{
  "model": "encoder-decoder image transcriber",
  "dataset": "numbers of one to four digits printed on busy colour backdrops",
  "train_examples": 147500,
  "image_size": 48,
  "crop_scale_min": 0.8,
  "horizontal_flip": false,
  "tokenizer": "word",
  "vocab_size": 8192,
  "encoder_arch": "mobilenet_v2",
  "encoder_norm": "groupnorm",
  "encoder_activation": "silu",
  "encoder_weight_standardization": false,
  "encoder_depths": [2, 5, 2],
  "encoder_kernel_size": 5,
  "encoder_stem": "single",
  "encoder_expansion": 6,
  "encoder_widths": [32, 64, 128],
  "fusion": "prefix",
  "label_smoothing": 0.1,
  "decoder_width": 192,
  "decoder_layers": 6,
  "decoder_norm": "layernorm",
  "decoder_norm_position": "pre",
  "decoder_activation": "geglu",
  "decoder_mlp_ratio": 2,
  "decoder_head_dim": 32,
  "decoder_fused_qkv": true,
  "decoder_bias": "all",
  "decoder_qk_norm": false,
  "decoder_layer_scale_init": 0.01,
  "decoder_parallel_block": false,
  "decoder_inner_norm": false,
  "decoder_positions": "learned",
  "decoder_prefix_bidirectional": false,
  "decoder_connector": "mlp",
  "decoder_tie_embeddings": false,
  "init": "torch_default",
  "residual_init": "none",
  "optimizer": "adamw",
  "lr": 0.002,
  "beta1": 0.8,
  "beta2": 0.99,
  "eps": 1e-08,
  "grad_clip": 3.0,
  "steps": 14700,
  "batch_size": 128,
  "epochs": 12.8,
  "lr_schedule": "wsd_sqrt",
  "decay_fraction": 0.2,
  "final_lr_fraction": 0.05,
  "warmup_steps": 440,
  "weight_decay": 0.2
}
Rows from block 2 of the image encoder of a small encoder-decoder image transcriber, named by matrix and row number. Rows with one number belong to one channel. Each number is 128 + 32 x the weight over its row's rms, rounded and kept within 0 to 255. All counts start at 0. Numbers have three digits each. After the name is the row's rms in percent of the matrix's.
Before each channel's rows are labels from the 100 images, of 14976, where the channel reaches its highest value: "peak at" is the part of the image that holds the peak. Only what is clearly more common there than usual is listed. The data: numbers of one to four digits printed on busy colour backdrops. In brackets: how many of the 100.
# convs0: expand pointwise conv (encoder.blocks.2.convs.0.weight, 192x32x1x1), inputs 0-31
# convs1: depthwise 5x5 conv, stride 2 (encoder.blocks.2.convs.1.weight, 192x1x5x5), a 5x5 kernel
# convs2: project pointwise conv (encoder.blocks.2.convs.2.weight, 64x192x1x1, transposed), outputs 0-63

peak at: top centre (41); centre (28)
convs0.153 090:190110177153159154111152147163145165160156136148060110118126106128115131186093111165180167157107
convs1.153 126:094111125136116099080074115135126066068060126148105095086109153152112135132
convs2.153 134:123096140192143159159103162120179114089175126111152126072077150110116106114124109100145097078129094164155104138040126130104118121126057112142139150128136105152166116143115123076114111054187073

peak at: bottom centre (68)
convs0.26 084:138109117152108069081135082113099087091097132083176169124155096192101147150135169108134114086151
convs1.26 097:098096159161161091101124149187119093144126126071051125135140123105085094116
convs2.26 108:079126121124042112152111106130115125115174148156174101127085100094086097160150122132117117130166108092183126072118091069195166169085142098093076086141142152096107139156137169087115103133104149

peak at: top left (95)
convs0.190 092:108176141189155167116056089106110121128122123112138175140152089191154159100114104173088143138139
convs1.190 080:169166156152135153162161171147145180155161161157156141162143159185165164137
convs2.190 057:152096160141062183121119185121099138140127113138186164186127138148195184135154126110142190132156142166170131129137071138131164158125127102146076098118063146111061161115103141075130112132120115

peak at: middle right (34)
convs0.160 105:145131090199131111071152058110106096072139140105106131130113103172120120117079158112191130131117
convs1.160 138:148106116112120147099076077088141105067080090141106107084082114111126094093
convs2.160 128:127161117150183148113118126120165119165067139103116139201105151200072137132133043160147109119158137148139148152205161136109176152114087195169125084127128116111147112113131111184119123155117112

peak at: centre (57)
convs0.53 103:211089165162138152134183098132153144144153143129132152146114113179108130179116190142163153144173
convs1.53 107:117101101112118108128138152165071114137153134040104161181130078120151145167
convs2.53 109:137112118136154056089102126144128124137089102188116112077143153123107082154076157159125167121121070096116161054123140094123085153146161102085167096108090120102192091124129089193134149140141170

peak at: centre (99)
convs0.8 091:129161089154114109137116152113131202197199142123133169134078103132099115114075146112131077141119
convs1.8 093:133111094129136146106081147126129112060158165133068131179176097108135172169
convs2.8 096:172142152102186118119108135141115129164150093110111142178127152237145115137094112162115134105160119134125107127108116153071107151133121124182208112149159136119182126143128122195154159149169204

peak at: top centre (52); centre (37)
convs0.24 093:167122118147146136080168113130161162150167171134117155099075081175075127136122152177181130151172
convs1.24 118:136142114119118145098054048095075085115141136094134150152134122160164162130
convs2.24 108:205090141078144108124091173132170164128202140171148100082125121143150088128119137112075109152104050137136141099092104167084114093132108096096153139149175136148146127167162152164172147089163147

peak at: bottom centre (48)
convs0.166 091:100131094182098093074092118087116096102138118078149188136086097148092097154086139147124078109119
convs1.166 093:088130148158119120149169159110119053109156162115136064089157123097090106088
convs2.166 100:099119121092114071190090116126139116138203097185151079091138143105121072121135168114182148131107114103115182122127144058152101121180142111107123157171089097133135166139122155079119064108093142

peak at: centre (62)
convs0.174 125:160066165126165137074157145131128097108097149079116186177140118129136110137131158161141082184084
convs1.174 105:136148149146128113088107113135116033058117114152156119123090128158178105107
convs2.174 100:118093096133095169095100208134124106173114088167135141152103128150187120102166108144125108095152096126086119073076070064144112129083090118157130131116151111089107151090164149154152105137179189

peak at: centre (35); bottom centre (31)
convs0.126 101:105120089193082096095105086095103095111106122086143147124098084120087105145090188132142078121153
convs1.126 110:132164158107100105123167174152107064052108143132168125083092127133150160127
convs2.126 125:079110105134106124169138132144114089194209123198147145168179119129155164155118157101138176162102129096113129143168160120158090134154184111086061148135102128140126148140128129113099081132048145

peak at: bottom centre (37)
convs0.189 101:182083169143156177100155119155142119121116159109176175178150150160163162136119147186154125174103
convs1.189 098:157147155150165165160144161157171194166176153154149158166149156145153161139
convs2.189 063:179132181142154136083126120165118092154138167153118098097107092096097068071087151106112106146114135215166149175116156179142164109151166118138141142133118145200184108128124106108107130093121069

peak at: centre (41)
convs0.34 114:116139092199106110098122077082092099105121109083148168127099094113081098141123156125139057116160
convs1.34 109:122111091100116126160170115104116109168177156115072046101106142167152115108
convs2.34 134:100127096140084145162125123203107070152161109176119165192181150138159151158158148108130162150098124081098090125162178125163104138176156085081093141141102107113121146126115127113077104158057152

peak at: bottom centre (36)
convs0.170 106:096142063126091105072073163107126146106157115115124119109067092087098082106099101124112087096107
convs1.170 091:123157156154116098082093140122126116070087124101112074106094108085113066090
convs2.170 121:112107176160089149082104184105072132146196135143146137107104083069125198103126176152146163184126165179137167150117116167145167141145190109149095145130077140161142152169102124139123100111110113

peak at: bottom centre (53); centre (40)
convs0.39 099:124177115156093151107098144143148177135159089138120075164156177155169146177157098105133156060141
convs1.39 108:150146125100084094189174149104076103133172145132128080143144087119146075102
convs2.39 108:155117160177073098119169088162112148106095163126171155094108156123064125105086143105144142165114126165188130103161133164166132101133179099047122083096117179176157113152116136121104158138136071

peak at: centre (48); top centre (40)
convs0.33 117:121140128079127151076111114142131137126126160189101083073132129175153185137089089114082140076165
convs1.33 123:124088112105116127067083096131113045076117160123126149159152125144159164158
convs2.33 100:165177106143128135112193105122061077131117074101126084104158184068112134100148180129136147149188103133114083131115122117180084137122170168172107184115150096135123087154151162091127170116120147

peak at: bottom centre (42); centre (29)
convs0.171 115:133104107169134092051141100096110095085123137091106151104082099114098089144078168161172092119133
convs1.171 111:083159145118094109175177163101084134168168109128102128156108128091069094102
convs2.171 118:093125127085149082123100122139108123108151060160130094107197144097165110156070178098136170119133116081114160122164148096160044141168142098118121158129089088137111109105122138075131139130051164

peak at: top centre (67)
convs0.2 095:175090136107139142102172138171180120140110203167120149112067131078110091157144157147154104147153
convs1.2 096:103122101100158065081109094160120123077120113104082121159146095179169159108
convs2.2 116:164087112171155088168151140145119077142186107123136136068123142123137138118107155095110127180096113190128092092094138154114109147178139103079158116130120213145151151204106131109130145061155090

peak at: middle right (44); centre (42)
convs0.152 126:165110159167156175048152141134118130113138175157126161148151142187183173122102131151117102088102
convs1.152 108:142169155137122198148166136123176135123136117176113090093098172161127073090
convs2.152 105:153143120181173152094092164147124174131142140095144143165137157207146126103157081131173071113087075143161138094096100058079174108161105138125166127141102133124101130123117077162184120082125118

peak at: middle right (44); centre (41)
convs0.127 116:080181088117098137149079157134163164147158158176160142082123108117117107070163105125080115114175
convs1.127 110:063114140112085085136135131114142138112118126156157105066095166171084074099
convs2.127 107:096125129124132072160140081123159166055117144142086095052091110081053114146061119111138111090117157096103169132142176102115066129121121103130116086128104135125163114140126086171115152174159105

peak at: centre (56); middle right (27)
convs0.132 089:120134157171162163144134134095102117090092121098115157185177139204167180147143127159119137135073
convs1.132 074:143106107147180097070099136158128128115153108108109097154154075074060144151
convs2.132 077:129120093138153152159160133192139126130068141134059115109144076106112163106164098118067078114117132126100085122171139164164063138113093177172096134149159083085125113111202136134095122153153095

peak at: top left (100)
convs0.157 090:114169142192159176112056111109118119115122121110148183151153090189150153097126107181094138135135
convs1.157 069:196184155164136149149127158141156156156162141153156137146117163196164160116
convs2.157 064:121100142155111186092128199110107146145134136125111151165128078134190195143145105135123143097152150171184162118155069138176174162094138136163057109087085144128058144102105126113150150129130105

peak at: bottom centre (29)
convs0.63 107:169107177084132165115124152207164167147165171177124147101080115095123106122102098132102130158101
convs1.63 113:167162152140136131132137143112083064094072107108074081104094114078134102121
convs2.63 117:137090154065097153172115202130153156158139109175169121125139130109172099114141149101105129149118123143114177180136093102142116063123110144136073162172149072154093184135162190127143095170134169

peak at: centre (74)
convs0.84 089:130104121182119114141107115108133149167176124107136179118089054131057126140145161154145112152198
convs1.84 118:111111142154124153096025126161142152086081153130174149089098128129134131114
convs2.84 114:085100119136148139177130127144142112205181146139161150181145136169100189145163106108154141196086175139124132167166185142125189096129143164112097132127151169166131186119106161141142105104080102

peak at: centre (66)
convs0.186 086:139127141161158168080133099121093118080103133133092116154143124225175164156097118129112145067123
convs1.186 077:157122146174118131150095102122124136118111070150175174172090084164158166176
convs2.186 076:128106199139161128114100137082071083052142075062141117088166164095133106132117163109145112153129146135130150137127067087128118169140107134165102102141057113123059159141098155096130125107089106

peak at: top centre (51); centre (47)
convs0.30 096:127097151106096121131108169145178144101162098115178155145091103083107079200182135155143127174113
convs1.30 113:097097133123122063050076104128082094102119132116153158157148151168159131121
convs2.30 111:156180125115139106148141083120172165104160160139110092112097105135090087123059101090133115066172121171166110106155152093128120175165108074067145075123162195164124131103135115126145169129079102

peak at: centre (46)
convs0.187 090:070149108091172121143136120101067062080066100117086112131118139160157130130121119139124148086078
convs1.187 107:132124120120137123153169153117085126167171125066091114104098116105054073096
convs2.187 116:119123124124153182078155185114141190152164157135118124144138099123102178118111104124138164168106158149145158188160155144124123094105152167202081203100094120188128137104148131151170188096140107

peak at: centre (83)
convs0.95 093:132154145178113202084113186142200156166182114141106091135131156120146143170103094124126126129117
convs1.95 097:083097097112136130123090117097164142074106130178182086095129164173099094142
convs2.95 103:083098078145147141134124160165144116111202122083141102089125099131150129159161099114103073118110094076092107106052108077130130115062102166155135149152184118092122124159167142148180124086168152

peak at: bottom centre (58); centre (38)
convs0.57 099:138112114170077088091117091111109109094139098073166161151075101131090096180125181131161091124137
convs1.57 117:125095107135131117090158156140137146171180160136105128150167118063060083096
convs2.57 108:117103124118183096147089117118120096146170069166144114111167192168136079112149150098165115107086154107096149116101164102058085119194110080122140145155100100128200131111096080110125114091100155

peak at: centre (79)
convs0.140 105:185135142085126134152161118172155147101158108144136132106115109089099102150201147171177145106201
convs1.140 121:084107143167143097077157172128056072136144129124068115119151138095107126116
convs2.140 118:128117105176162123118065178102086104158121062103131124126112203154113123096134128143161093128134120165166197132148110073129138176138139198196097114111056102105141128138091099118135101117146110

peak at: centre (78)
convs0.97 089:119134091145120113123098160130181124079156115110143150105074065093070072146159147172155091144151
convs1.97 124:154137165129113099121146139141078044046087096112116127150118149150147146146
convs2.97 114:144155089097118074148104104126132139124133094177101136141120196144102126146103115106143128100168042124196114111120147158165035152129164144143115156041131073178124141110096138120135137103138118

peak at: centre (45); bottom centre (28)
convs0.36 103:111148180139163190112096089099106118097144153092125188136165112179155175103135122180110168137104
convs1.36 073:098101188153110072149154145091138084138110137185135107114098187170156133127
convs2.36 062:099090163123101135165087179115097169171160129154175145149140122134193183119166151142156174136124104154139163126121107119126168123166087083063115107132131170157062181099070162117158154148091117

peak at: middle right (48); centre (40)
convs0.143 109:115194171112155159143106124110110104089095108078151180148170101164140170100185114166091106132121
convs1.143 038:151143139145160125076114108105151135150158168083086117146171061063096131145
convs2.143 045:115116101102136102095129157048141132100148114125130153145148105154175192139037113142160140145095120139082187151132131060072090133170126108112095147092113124142138107118112092196165126174138167

peak at: bottom centre (38); centre (37)
convs0.141 100:136146091151080141099106167170181164089161087134141082134125167093154098175151105096131125065116
convs1.141 096:162180153123121118175179141113076106130124110084068078108122142110121102079
convs2.141 106:186102127169145101113164107106105139102043101095162152079118200129100129092072145083120113162101168159166143107170113161154119118124168173136130115105108146134181093154100115125133188143157076

peak at: centre (68)
convs0.130 097:097194089170110152170078137091131168110155048104104130128131138117137117129170073125118161146153
convs1.130 101:119113158167155110094146157154106084065144164131097079095167151091121152177
convs2.130 100:181161193116162161135122144162132148101081115082080137166132172161097063114114079135108097088179141145154132168200127107118127183126097131201148101164110132120139128106136152141113184168105127

peak at: centre (30)
convs0.185 097:117164150215156164122106076100105114129101119107127165153161127189168160121096129173134172147149
convs1.185 114:140149150110144167155164165159139148155160178136151174188175148181160148140
convs2.185 084:176133175117007139118128110114098169099155171153186118118104141113132065102162157139139157146124084141177122117089096144118175134141173056097134122151127130161173152159112119096110093133128128

peak at: middle right (49); centre (49)
convs0.42 092:133152167125149131084129068117110107128106146104125115147152170191198193084147114100105153089149
convs1.42 078:159148156118048164207157119135124133170182156107092122134148134131134139104
convs2.42 079:117111110158096086127108130149148145143188151106164150155099160139077122138158089123136150161123037144201106104079133114141134079117142137069137126095140133187123125133105170113150101050155063

peak at: top left (68)
convs0.183 098:109180139187152169108051088107110122122121123112130169132149082188151160102110105173089138132145
convs1.183 108:164162156156149158159164166158146176149161154154161148170149154169170167151
convs2.183 059:161095157139068174126115160129096118099110090130211176187146160144180169152153137096147191163155133145131114137139078134104150142132120103131083100124056128091062164135110142078115101143114131

peak at: centre (59)
convs0.32 098:105162181129159203116089092104116117095147130092121180135168124168162177112139121182117165126100
convs1.32 064:153124184147082160158129140082137072092098138164124149121135171181180128106
convs2.32 064:087131142136057104142096106094104159083172133100205110146114136140134128108144134119191147103106102128128133095066114079106180112147103080051141089118105154133080160127056137101156142128097118

peak at: bottom centre (81)
convs0.25 114:107163107163098134121073188153139167160153085120125075164147164104168107151083098114110152102077
convs1.25 110:165159161104130141180164129119107086086092149109114086087120075092126135069
convs2.25 112:198094136114119076161168092118113115104117108072164132078127183133099130122081152080096153166103150158164144135167106200133136116126164147091125103095107175167098138169082148100155163109139069

peak at: centre (61)
convs0.48 082:103189174183138209141105114084118122126104128123174169140154126159146135152152139129071167143154
convs1.48 066:191164149120134147171169171132139167176190131132147151156096137118149171159
convs2.48 077:104083159174079116117071166154122148157164138148193158163105169159095102120135114195156166159137124192168137135097156140154178125138123078089139094116136137114174096138087107087069085110125132

peak at: top left (52)
convs0.164 090:108168146187154184109061100107118122122125130114142183151153084188151156104116109183096133140131
convs1.164 098:161166136155143151157141166153161169149167156164163135163142173177177161159
convs2.164 064:163106155143055181124120170127080132108144097139191154169124144143186155103186127102132169143134156177150138150123084143125172153135126108158094102119063120099063160119079112068129085117124109

peak at: bottom centre (45); centre (40)
convs0.165 091:145140117165157092164151107125137136159175143112100139153095086127088114118108173169220137189135
convs1.165 107:167185163121103154152142108103128114085103128103088058075117100079108121130
convs2.165 128:126125179069113129103156093085161178139105109210119104094109153108101076128122129116122151094163156162138125144118128172124056141153096085169134167152130113192183128116177116090102176154164133

peak at: centre (72)
convs0.128 088:155159145167130161177139136140172165148214105136124149146108092139107140114166139173174156171175
convs1.128 129:126086122144147141081097160151125114025142151142156068106138120148111099134
convs2.128 116:111129069183151070188161111157093088141079120071115126168137129125083157112122089099129078120147121153158136134188147083192144143118142200112119095092143167091081139116099163126141134127137089

peak at: centre (65); middle right (32)
convs0.139 088:121149108171091112110107125139173149184150197139214156159116142109115123091105147097109076147128
convs1.139 116:095080069118133114076114160143127133137133135159151101097106144115070049112
convs2.139 112:115144134140082083162153067155105115060114120098100123090119130104109139161116137126143118092104160080070155107154153110111133186168152077117162076154077150069114115177107070157106137187113145

peak at: top left (92)
convs0.182 098:104178137183153175108047099105114120120125123113129174140149082187152154102116103176090132130136
convs1.182 085:176166141157138158158145170156153175152167151148165136166131159183166166149
convs2.182 063:151099158142078188111122184116082136106107100135191176177134137144185177131164123106134168138155162157150129134141074137133168155112126121164080093108060132094048153114091129086129107123113117

peak at: middle left (40); centre (31)
convs0.10 101:174137164148145128098131135151133161157165112149055088066088107085130093138113092159168167130168
convs1.10 094:089071090089143111082108104140127085100063124137082077103115115107116137101
convs2.10 116:122081123209162140172139161144136064150154091097136116091125131098115092092139123106095112124114145188123086167066169136110104120148070136149149151145126143099164128148109127086086128050185089

peak at: centre (48)
convs0.14 099:132146110150143154100123201161192191142174156168132138126117146070129086087130102128128084109109
convs1.14 111:070096077107162142149116079112151158138092088122174084093093139119087126099
convs2.14 114:084138150123071125190123077124148131106181177122156096093104093101122128158181147166148097098088139104123133107029120118120176128114126066066167127170149157107120166147121117085124111128157152